From a checkpoint of a small class-conditioned image diffusion model: 32-pixel images, patch size [4, 4].
Rows from block 8 of a small class-conditioned image diffusion model, named by matrix and row number. Rows with one number belong to one neuron. Each number is 500 + 50 x the weight over its row's rms, rounded and kept within 0 to 999. All counts start at 0. Numbers have three digits each.
After each neuron's rows are labels from the 100 images, of 14848 (inputs lightly noised), where the neuron reaches its highest value: "lies over" is the class under the peak. Only what is clearly more common there than usual is listed. The data: small charts drawn from random numbers.
# fc1: MLP up (model.blocks.8.mlp.fc1.weight, 1536x256), inputs 128-255
# fc2: MLP down (model.blocks.8.mlp.fc2.weight, 256x1536, transposed), outputs 128-255

fc1.275:446490441524467489499574450568551612492462527572518518410488527484498580457378524439598514572470382501413487489429522598570568564582487587506520501534578509495434440544503511508626426553509440591494524442559497420429497479431560481451453486511517439591516468595412469570550524530558472447476514572415562381433482436590434477449515498480479491540432585482515551475587504498472562481474
fc2.275:518452498491553482510460445667470435584474546565512493392528447435471577543501509478491550476530565512494519523538516554541526521462486518471498580464502515414501518518475468475562563465486471438421478442469484669512533505496488438434522588468476483553498489472532568495579546476492420487467421487540460611398544603517403452509484403565553562543521392461540519535520425439506488461429
lies over: legend

fc1.583:511456510471457542549427560474411514483596520492498494521535618503515474560427465496559430479476501484617488503428577469445507505512506596538505538458467486486536533483500496523563434387461505514464496623539482492479477421480548574459500498522523504501533497531448547393538523397440554606483524535543440600557537512535438459503472535525461553484452454548435502537528526371450497552529
fc2.583:457535508485565506523457607428539495558469538459509464449489456494528494462470474479366489533572568505502483467497575548498503511509528572510394479564560511573467525485571471442570432493467495493483557534458578521521470401540492556575502566466504493521517542497487475424504500590524539552444482543517408434585433621458550557464482515433511471526446638465568496469445554493487573486433
lies over: legend

fc1.560:566525437482449486565473456549567450482549415483506492577511534504535462506419517572467412464512587568516486410478431600523512577420406579509569578476625505520547550532531541422481488491522454441499466488567393518497413541594491516509426503550445516647511499531532442563493525504477422444517488502492540457570568496518450384565537433503442500487467377527437490485412581408544572516541
fc2.560:463505539494581474504506485539456537464501464519395510562457448568478472452567426523547408445470490492495538499512492548402521441556493588538527549449566468477571449541511434543528500428464524522502491494471548438541570546509467422437471442525488505570506435553446467486485439476543474498559442560442605472544546423556574583469606500373501562483464533531498446494516397537512480472561
lies over: legend

fc1.424:482566558509518493507530539496385465491477486548458518435503508543535399537476502489428478469551465440565554576528572485597513435526509527482341412519547521473549575510453414524529524509470504522517537513504517536537554512525560471472554575421500542528444477432487429476484514607505463482574485594503464665558496505484486447558543523447577545563578543497466523524493508497495487427536
fc2.424:512538434489550534487443510529595520545522504504476529447518523490500469502490555493606565531456502523561516592493475453463477532465548467466576867468498475464412500476520534461525454504556495440503492465501480551526538537464473463572484431515460501479488571530480520526540538435474461413489509432502470401536497539492450509487510490562512495511522522509540469520421540425557479492410
lies over: data marks

fc1.432:394438539607444435621546463421542534493486585576515490469514493550469564443342369444562431522510513484439544505524534490484421477492481472511512472484529407518517501469471556377469524442484586420567414522459548480538509465490498499464455594368491540490476554469609477525576492429515558522517537372552517592478515513503441541524464473494526496542544574472466547442496508489433488550558
fc2.432:495432433520553439477454432486476522508485454514477486466460486561503550477504606470473444485493469446571509575468525532492535527450426535507463580522520531495495555501487435505476494467459378565467534600495442507520424540529522557501495400489533506562517514521482516501482481463507516538519488647487534432383461520347537527479559500454585586531532400498524518483490492588531522559465
lies over: legend

fc1.725:465540527518543489513489617559569569536489610532509498532468533533517438445513535498471551533622409553526517430544482554575467561474438607474543555483585479589593489475470468527406434511536549484573491568475547534458489480657452455394533442471434493582518538495603470494508531506523572564503488530487441465482488561527512470540418520388490529506512517521503450502460414537482625497632
fc2.725:558483559475440452482421528473465494431470540497472537590504544502504497543521436474551460456448467418500510475559551442459543477471488459497519461513444457578427580489535600522508467496528429519495571467517516528566547495450477340617486529480443540626577548489479349515480521508511478506527525595509506383555529596572538609521489533591448508540436473487513556484536437564479499506501
lies over: legend

fc1.31:513536512449432440517516449523515506464511562545577464525465521482508546564531549491475577562422480560538572509481494465517478506483488488522509560447561514527440478430534508462386488458523449420565527414460459500467531519533479466509538484439387523572533444576532551473489550485481518496523434453487538538497564509611549500571526497586482531471404464510540524459608497409543472445425
fc2.31:443350459512467554485610484462528473498530501577435543465424523406537507495473494465521456444504455551499548455494474519580530575486551556495498541475509504462514445508423416433498579506480466511537378484526514469504444554528524542524469530566491530407524495519517588530468481496541577414475445541505484474408517500515463529470491564531408419544569531600501537400542561432611497573407
lies over: legend

fc1.189:479561420603506486466531540534399517609571482411592526496485556492525553506554570510603519511537598496459571524527529518571464532434423483511445526568573446453512447518502426459511423520578443537501436543406590398465554478639462470499517556475484544524530541492496477530454516522515434514525460596470380478439531528463539421525547448493501433458492551481532495465473542478557465548499
fc2.189:551576574435485504500561518508570463552452409466429542568536448447518577554540442494465507512461473491532498489551451646496483409627448466478496393548597561424476516507486591504497471510490573481489510525546385603491490470410500442513513422520478542505526476501539504500576536561519408604519468449472376545464529492519458493433499499490567466477480486557492540462514469514469529439488
lies over: legend

fc1.704:333474499556477524502574498507441545475461478619569513516555526413528362577502545602523493518514497620597404543536556500381432483477469552505514439452519523539526494480539462471445576472436514455460522538496514522546489495452562611491596557513582566603411555557440572522516512541493456520472606506499496471576507521495551500553558515462457519494566546488441580518469465448461468497461
fc2.704:585540422492572500581490506544481512530567527515539468509603562570509590504479591515551532563568544462443497434428465498450580510498561594596450487470505516488545546485539457464531489513477548456576553499452418539520515485597476511506504484468490515548410475368443485540512482499469517497469440471525498434557448482405380445479485563531431472515430480487477557539541539470443446470414
lies over: data marks

fc1.218:428453472541513424429515540484519495571529491446531481497478515530473462599472540545448499602573452654511515536458447492566572447426564524526557566539586376504539484560548430505580535606484501423510572441571499536488516550433505460488449563488526532459411558542452376560461564557517576512442457506478494504587544519476502415537477508495507561574449524486439542498541485546526537498393
fc2.218:508470524509555530435479494530475503580476507529558495507563437583528556557517509541445494537440487522512490503458548509523658606566456508502560335448481485492695520476506537350505569516465476408499440399473417429477466440584483513531487476523479577480489566522547478439477546510513501559446548476506495517557549564529504464498460545557421488535523436508544501472558480470520403523523
lies over: legend

fc1.359:465589478518508555425545488516554528532457478554448502479550457508461598499579532615541434511502505615424463502509502541499439616527565586405442487491523546582404484500525496580533531462575558583365472540534422414463497483465482479524444479457607575500545502481396442490441461524568482497476526561415535521473535510409467538485445507609557498487494500469543581531575493542509403608541
fc2.359:506560506462481441400561566524476441485444555547570485550523474466519562425506546476453437466506431563495515445516490508512399472448401557453563575448500443535525507511538524482545456429521442507594534493519612622607478376424520583463516542492527489492601469550428520484528482407472492502493457442541439459528551485641516433489491432481512466465493541494567536477480466570410597419510
lies over: legend

fc1.220:566477455458535447465487550529589467534525481477492548556452475509484513515505572477509521539534598615549456431440447541614506509502475570508492592496492676515454501496412462523494551522499519557512546589587620438534517438542521499540503528542521532471448422539565413439508501485470529581467485536456479438512533437436390545596471472477476445509500541472582571531561521517542569579499
fc2.220:489498500548540525472513556494480501452508344500445492528536440494527487502495392536508511472508534447501458542532480521495443571512469490430498757485574567512481456464451546532470436576424496468510425435423520510478458493412525472473493411511525529544465490464509428436488493526517614574460433528517521473584466559545590493468465488402559509452498512513449531524303534533553431477428
lies over: data marks

fc1.315:469485508507477488428548371564497499374509472511431493523529518501520486391467418476543552516483451572474527520443513444489495502533587492437503478578564424487561513534460569395494479512567479490425447463464413517491575539473497560531502467444510482507556458537431444571486553501517453458520464479439512474478512492473528475444534472689597443497586472468453447516486466453564434421497
fc2.315:553458481518526565481443484507511506508536621503464510559520445520543467435481537531539486483554526584486497557467450452455482511517497454527483604480522466440486479499468538476598399556519454570601489470534352542482487515588492576509489419530502515499516588510507462523577486476534454549480544453455580518452556509460473479557508494485523500436467507519503583503458427443448453536490
lies over: legend

fc1.708:478467465597408537431403487490507464524451530484480470529445476516518537542523369454347526492557566498508463530533457457471419477465462504488505570439442466491479501535542497488578514539550520580572527528473540515461515548561560489455523416579521540542378573373509462464428500508527514585440512448505541483430568410488506427550438603406469554465535519461558466493470476547435495454608
fc2.708:495483534477527560469426445503504494587500518482495520532566521490496531445478563508570515516460543488485485523521463520472493577522421494510543433497444567513500503505387537512588548538426608523490505498506434525472535499464486484543528508425506541485481428534461427485525495463521498646453451547504584540381605551496461559482452454531426558444476413451567424548415525510400543567544
lies over: legend

fc1.599:482496449542406539580491534495519564532507477561472347519505595500503481566443538446502586506438534450576480558467481491509482531465515579418502424527573410515364515497526540522500462487579503522492476503562404499415574481560521511479489549550460451535553463548505491640509560451527493549496614461533513450512496598523397456599507514474512620556447532538595465482566459524503471492562
fc2.599:479404505482482466440477494457515544544577471515542465502513423493470485424494571531471582501524522474478495490510548460470437521568588511488475448553606445466516523521544438501572441415397464471482439457551551495474576549481541549442430492479479515579455572528514444612534559438557506517491416533495595454482445494565541545429457375460487473468513423502532534494516536478598468434586
lies over: legend